Rows from block 5 of the encoder of a small spectrogram VAE, named by matrix and row number. Rows with one number belong to one neuron. Each number is 50 + 15 x the weight over its row's rms, rounded and kept within 0 to 99. All counts start at 0.
After each neuron's rows are labels from the 100 clips, of 14976, where the neuron reaches its highest value: "responds to" is what is common among them; "lies over" is the class under the peak. Only what is clearly more common there than usual is listed. The data: melodies that start on their tonic, played by one synthesised instrument. In brackets: how many of the 100, against the usual share in percent.
# fc1: MLP up (encoder.blocks.5.mlp.fc1.weight, 1024x256), inputs 128-255
# fc2: MLP down (encoder.blocks.5.mlp.fc2.weight, 256x1024, transposed), outputs 128-255

fc1.415:62 50 50 63 13 80 60 54 46 51 76 51 41 17 16 42 48 43 37 26 62 58 84 48 34 18 54 33 53 47 50 60 59 56 42 76 47 68 53 49 59 49 46 15 46 45 55 26 46 44 47 63 58 47 47 45 65 80 49 98 33 50 53 50 50 50 50 42 61 58 50 40 50 51 50 38 45 47 50 38 51 94 60 48 45 47 51 60 42 51 50 53 46 42 52 43 50 42 37 46 37 52 53 28 59 62 56 63 55 99 56 32 65 41 62 48 35 74 15 40 51 46 49 52 62 50 34 34
fc2.415:31 37 77 38 42 51 21 54 62 47 40 53 46 59 62 26 48 55 33 51 25 38 44 45 53 60 33 50 79 38 60 25 50 46 49 11 66 48 57 65 49 56 55 55 64 45 39 52 43 52 48 50 46 52 49 46 44 54 53 27 49 16 48 43 71 54 51 45 55 54 53 46 53 18 49 63 33 54 53 35 58 00 41 50 41 45 56 46 60 42 43 34 43 38 53 48 32 50 51 52 59 41 54 81 35 47 63 52 55 14 50 38 49 56 52 66 51 40 57 82 46 55 39 58 47 60 48 54
responds to: square lead (35 vs 5)
lies over: E4 (27 vs 2.4)

fc1.580:48 44 56 45 52 43 57 25 56 50 77 56 82 40 31 44 52 47 51 68 55 64 40 52 50 34 53 57 49 52 51 52 47 54 62 66 45 47 61 66 59 55 47 53 57 61 56 39 44 53 38 45 58 71 59 54 08 54 43 33 47 42 37 61 51 41 55 64 34 50 18 28 03 43 58 19 49 52 50 57 44 59 01 30 49 61 33 40 43 40 29 59 36 35 46 53 55 59 59 47 32 49 55 46 84 48 40 23 57 50 50 17 54 45 46 60 65 69 28 47 52 56 47 66 55 58 33 48
fc2.580:56 46 09 38 76 74 27 42 35 52 39 53 34 61 60 49 52 60 58 40 60 47 43 40 46 78 56 26 86 45 55 33 33 58 55 58 72 58 41 37 35 37 55 37 41 68 45 65 59 62 66 36 50 39 67 46 53 44 71 58 82 64 53 50 39 51 56 39 55 46 67 62 60 48 48 53 41 57 61 52 63 31 46 58 56 19 46 50 71 50 75 63 47 50 56 39 28 44 50 66 51 47 59 29 12 52 47 65 43 79 50 59 26 49 64 30 46 49 67 48 56 33 61 49 38 48 26 48
responds to: staccato (57 vs 25.4); square lead (47 vs 5); organ-like (37 vs 5.1)
lies over: no note (84 vs 25.8)

fc1.510:41 38 58 41 51 41 38 43 51 32 42 46 57 62 50 52 36 62 47 30 30 35 69 62 59 38 44 49 54 56 49 66 37 50 69 66 54 40 27 22 52 43 62 58 54 49 41 56 67 38 41 62 46 35 44 64 46 65 27 19 34 60 58 53 65 42 30 53 56 58 61 40 53 30 45 42 40 45 52 33 47 42 41 60 38 44 26 53 43 58 72 56 41 42 20 52 41 85 44 49 59 48 00 42 75 45 52 26 39 40 47 52 59 10 42 41 50 45 53 47 50 56 24 55 48 50 47 52
fc2.510:45 41 59 59 49 50 56 72 46 50 53 51 46 31 49 52 53 46 45 51 80 51 53 47 52 58 52 52 39 50 68 44 47 49 42 58 43 56 48 65 52 51 49 42 39 66 62 62 16 41 46 39 49 54 45 41 64 31 59 71 80 69 43 70 41 43 53 54 57 20 37 59 36 78 57 58 68 25 54 70 58 50 47 51 57 62 79 46 57 41 46 50 38 52 71 65 51 19 60 54 41 36 97 73 41 53 47 84 62 63 49 49 45 74 37 66 54 51 44 42 45 58 60 52 42 56 66 51
responds to: staccato (58 vs 25.4); organ-like (39 vs 5.1); square lead (28 vs 5)
lies over: no note (76 vs 25.8)

fc1.111:56 57 42 50 55 97 21 42 50 59 50 71 54 77 57 64 56 17 51 58 31 35 60 75 38 51 72 57 27 46 45 54 50 66 69 41 46 54 50 37 52 60 52 49 56 30 39 60 52 43 75 38 35 74 46 51 44 43 37 60 50 57 66 45 54 26 51 27 48 15 51 51 54 47 83 54 44 53 37 45 49 47 51 68 20 25 55 39 44 51 63 45 53 35 43 82 43 26 89 32 41 59 54 57 71 47 64 55 50 67 62 30 47 70 49 28 70 30 53 39 44 51 54 53 00 46 78 58
fc2.111:29 50 49 33 55 05 87 67 68 52 46 30 56 41 63 40 53 52 51 52 56 51 52 49 53 54 48 44 53 48 47 39 11 44 59 59 51 76 50 43 34 48 53 39 26 73 61 43 58 85 21 45 50 47 41 45 61 59 47 37 70 64 57 64 51 48 65 55 57 53 50 51 53 50 47 47 63 62 62 57 46 74 34 63 67 54 63 62 47 56 43 40 86 80 53 44 55 83 54 78 47 48 37 28 39 61 52 52 60 28 50 44 49 37 27 57 41 61 34 50 78 70 18 51 87 50 28 41
responds to: mains hum (26 vs 7.3)
lies over: no note (83 vs 25.8)

fc1.538:62 50 65 34 47 38 49 49 49 49 69 26 55 67 77 58 39 50 48 49 50 48 61 65 30 60 65 31 56 36 62 62 52 64 40 34 06 58 80 61 52 45 63 52 33 43 65 45 57 59 66 43 49 40 44 73 55 45 66 45 61 47 27 59 45 39 56 59 45 59 26 58 62 40 55 55 51 06 55 42 62 48 52 53 57 71 58 41 40 39 55 62 48 41 45 54 53 30 63 25 56 24 33 51 40 52 52 67 31 35 56 42 50 35 44 25 46 32 46 48 34 39 45 68 62 57 28 60
fc2.538:35 25 52 56 33 75 78 45 59 56 17 67 31 50 36 51 60 25 49 69 60 47 46 33 69 20 35 50 50 65 43 22 47 47 54 54 74 41 27 41 54 00 35 55 57 56 43 58 42 43 57 62 14 49 47 38 52 67 50 37 26 58 66 46 47 66 42 56 58 62 43 41 60 50 50 62 52 58 60 47 67 38 54 34 44 42 56 48 72 68 23 53 53 80 67 59 51 92 50 85 49 57 47 58 54 43 52 39 50 77 24 51 50 78 58 64 33 47 73 50 30 87 63 37 45 54 69 52
responds to: square lead (36 vs 5)
lies over: no note (64 vs 25.8)

fc1.495:82 45 77 53 47 41 45 74 53 51 75 38 45 47 66 58 40 45 49 66 52 45 50 74 48 35 79 76 68 27 50 49 63 72 70 38 49 29 48 35 63 52 45 52 75 49 48 34 56 47 47 17 51 63 38 62 23 50 37 46 53 50 60 50 10 38 57 41 83 42 56 55 49 58 26 50 79 66 40 40 48 50 51 38 64 41 57 45 69 40 52 58 35 60 47 42 58 84 49 53 60 91 45 66 51 49 77 53 56 43 51 45 44 49 45 47 54 57 72 53 52 49 38 55 46 55 48 48
fc2.495:68 49 52 70 53 69 54 28 59 36 25 35 42 55 35 43 50 65 54 12 47 63 34 33 53 48 40 46 43 73 55 55 33 48 48 57 65 65 52 28 47 61 46 31 69 48 40 62 72 76 44 63 39 57 54 47 64 25 54 68 59 63 39 39 81 53 59 46 31 50 38 47 50 19 64 42 45 71 46 64 08 85 51 56 33 51 39 51 39 47 54 29 72 58 58 43 49 49 36 39 38 22 16 02 60 66 35 45 39 71 52 47 45 40 41 65 51 49 49 57 42 47 60 29 53 34 66 48
responds to: marimba-like (37 vs 5.1)
lies over: no note (83 vs 25.8)

fc1.474:43 47 23 58 72 36 82 43 66 51 57 49 99 56 56 48 47 32 52 56 49 46 51 66 50 52 55 70 57 47 37 46 52 45 69 44 32 45 51 26 45 55 62 67 40 54 50 57 70 51 56 50 47 52 60 46 56 50 49 28 34 62 50 59 62 47 56 48 38 28 50 45 68 54 50 51 49 85 59 54 69 53 74 75 47 61 63 28 65 58 34 35 56 62 44 66 17 67 52 48 53 52 45 16 46 63 66 32 67 51 04 47 53 54 41 18 67 62 42 52 58 84 65 42 50 52 39 68
fc2.474:50 47 81 50 24 59 26 78 35 39 49 45 31 48 36 46 46 38 39 53 45 46 52 58 70 46 27 42 25 54 80 65 57 59 57 52 26 18 43 99 40 56 35 46 64 54 53 56 37 37 52 31 81 42 33 59 44 50 46 59 66 74 53 52 45 54 50 63 65 51 47 51 70 62 50 46 55 20 49 45 50 34 67 40 52 43 42 71 31 42 77 75 56 65 50 46 79 44 19 57 49 39 49 94 45 50 49 43 41 29 58 38 45 57 58 43 33 46 44 72 66 29 51 54 33 42 87 36
responds to: organ-like (61 vs 5.1)
lies over: C#5 (27 vs 2.2)

fc1.560:40 66 41 40 56 38 48 49 49 59 61 44 54 39 64 59 46 56 59 51 59 42 45 60 18 51 60 81 49 26 84 57 34 55 26 65 45 77 58 50 43 62 47 55 77 68 44 57 57 43 62 38 52 73 50 47 45 20 59 49 56 27 50 46 57 25 62 38 47 43 65 47 49 32 48 57 47 56 47 82 61 49 44 60 56 47 46 34 55 56 45 39 50 21 50 51 27 32 59 42 29 40 61 39 23 73 53 23 46 57 59 51 50 79 56 36 59 64 32 40 52 41 50 33 48 50 58 40
fc2.560:74 44 51 51 83 50 54 54 48 46 42 39 60 67 31 50 51 37 40 58 40 76 40 50 73 50 31 42 50 32 10 49 58 45 53 48 32 48 52 54 42 30 39 54 41 48 57 32 53 56 52 61 48 54 52 60 44 59 43 58 57 50 53 44 47 53 37 71 58 62 53 47 52 64 47 60 67 53 57 24 51 45 58 47 50 73 52 54 51 49 56 28 33 89 57 28 60 97 36 52 59 57 28 51 48 24 54 49 76 39 50 35 61 35 57 64 43 53 65 60 42 51 48 54 46 46 51 88
responds to: mains hum (25 vs 7.3)
lies over: no note (82 vs 25.8)

fc1.25:50 48 23 50 49 39 43 51 46 48 49 44 64 63 73 51 78 67 36 16 50 48 31 49 40 44 51 42 82 73 46 39 51 40 48 66 48 38 23 51 54 43 50 36 51 83 56 26 57 47 61 59 46 29 50 46 41 34 48 45 47 36 54 65 32 12 18 50 45 52 51 57 41 39 53 58 52 53 53 59 79 56 53 34 00 46 55 59 45 53 24 71 52 68 59 42 49 63 57 66 69 57 63 68 74 32 49 41 53 33 67 46 54 27 65 71 51 66 61 57 58 48 68 35 59 20 70 59
fc2.25:76 38 73 62 57 49 53 64 56 51 64 51 52 50 31 43 35 57 60 69 54 59 67 42 52 52 55 42 24 24 53 99 80 50 51 52 59 57 60 62 40 59 27 44 55 49 58 55 73 51 63 26 38 54 52 44 78 69 59 50 29 53 41 53 64 69 72 46 48 59 47 56 58 64 63 45 41 42 54 48 42 44 53 57 99 84 60 53 40 50 83 37 49 45 52 44 60 35 74 40 45 47 25 26 52 64 56 75 40 72 53 68 41 90 54 28 67 64 58 52 44 48 55 55 36 51 10 51
responds to: staccato (63 vs 25.4); organ-like (25 vs 5.1)
lies over: no note (59 vs 25.8)

fc1.212:57 47 51 51 45 65 27 50 57 54 43 41 34 30 65 59 50 38 51 43 36 36 56 64 80 53 32 51 61 53 41 48 45 54 50 76 39 92 49 59 45 31 57 56 67 55 35 38 51 21 99 75 51 47 64 67 47 45 49 35 61 53 37 61 68 49 42 50 21 41 48 40 51 69 57 47 43 71 54 51 70 40 57 52 71 61 54 24 48 48 50 30 88 65 56 51 38 63 12 32 41 47 60 96 50 53 57 38 43 52 52 32 44 42 50 42 36 61 70 70 48 50 52 62 50 39 46 53
fc2.212:33 53 37 68 56 51 69 63 52 42 50 44 69 65 59 72 50 59 40 60 62 52 48 30 18 39 44 30 54 39 60 55 49 45 59 59 38 13 50 50 44 54 52 26 48 51 90 49 00 54 00 39 49 59 40 26 40 46 56 50 25 27 65 31 34 47 37 47 55 57 51 58 49 41 54 39 49 39 45 60 11 85 45 43 16 20 50 59 59 54 68 80 22 47 51 45 48 52 84 41 50 56 49 46 61 65 41 45 51 50 44 48 50 47 61 95 78 50 22 40 62 51 54 39 23 52 70 21
responds to: organ-like (41 vs 5.1)
lies over: A#4 (25 vs 2.4)

fc1.267:58 59 51 37 51 36 40 13 50 59 48 51 67 50 52 40 47 81 43 51 42 33 27 49 11 64 47 47 47 47 51 44 38 35 55 32 79 51 51 52 36 46 72 54 53 79 55 36 44 50 36 21 76 44 50 46 55 43 39 43 45 62 65 49 67 62 29 45 37 59 39 24 33 15 63 45 50 53 36 30 45 80 73 55 65 53 26 31 61 36 90 37 50 71 55 56 45 56 38 45 55 40 50 56 92 20 36 41 48 80 74 55 52 43 53 20 44 10 64 53 59 58 54 38 34 48 37 46
fc2.267:56 54 22 57 50 75 77 60 23 39 53 58 48 51 52 42 54 43 58 71 40 53 50 53 70 38 46 42 27 48 50 55 55 53 49 83 31 44 58 16 47 69 45 62 48 53 45 50 59 37 64 56 27 34 48 38 47 61 63 57 42 34 46 47 61 46 40 59 53 35 75 46 81 64 56 65 24 64 50 48 51 37 31 49 44 82 48 60 61 53 25 62 45 35 51 47 77 55 48 58 55 50 52 55 28 51 63 47 29 48 29 57 40 62 38 55 49 56 13 32 42 36 32 50 53 50 52 29
responds to: marimba-like (26 vs 5.1)
lies over: no note (71 vs 25.8)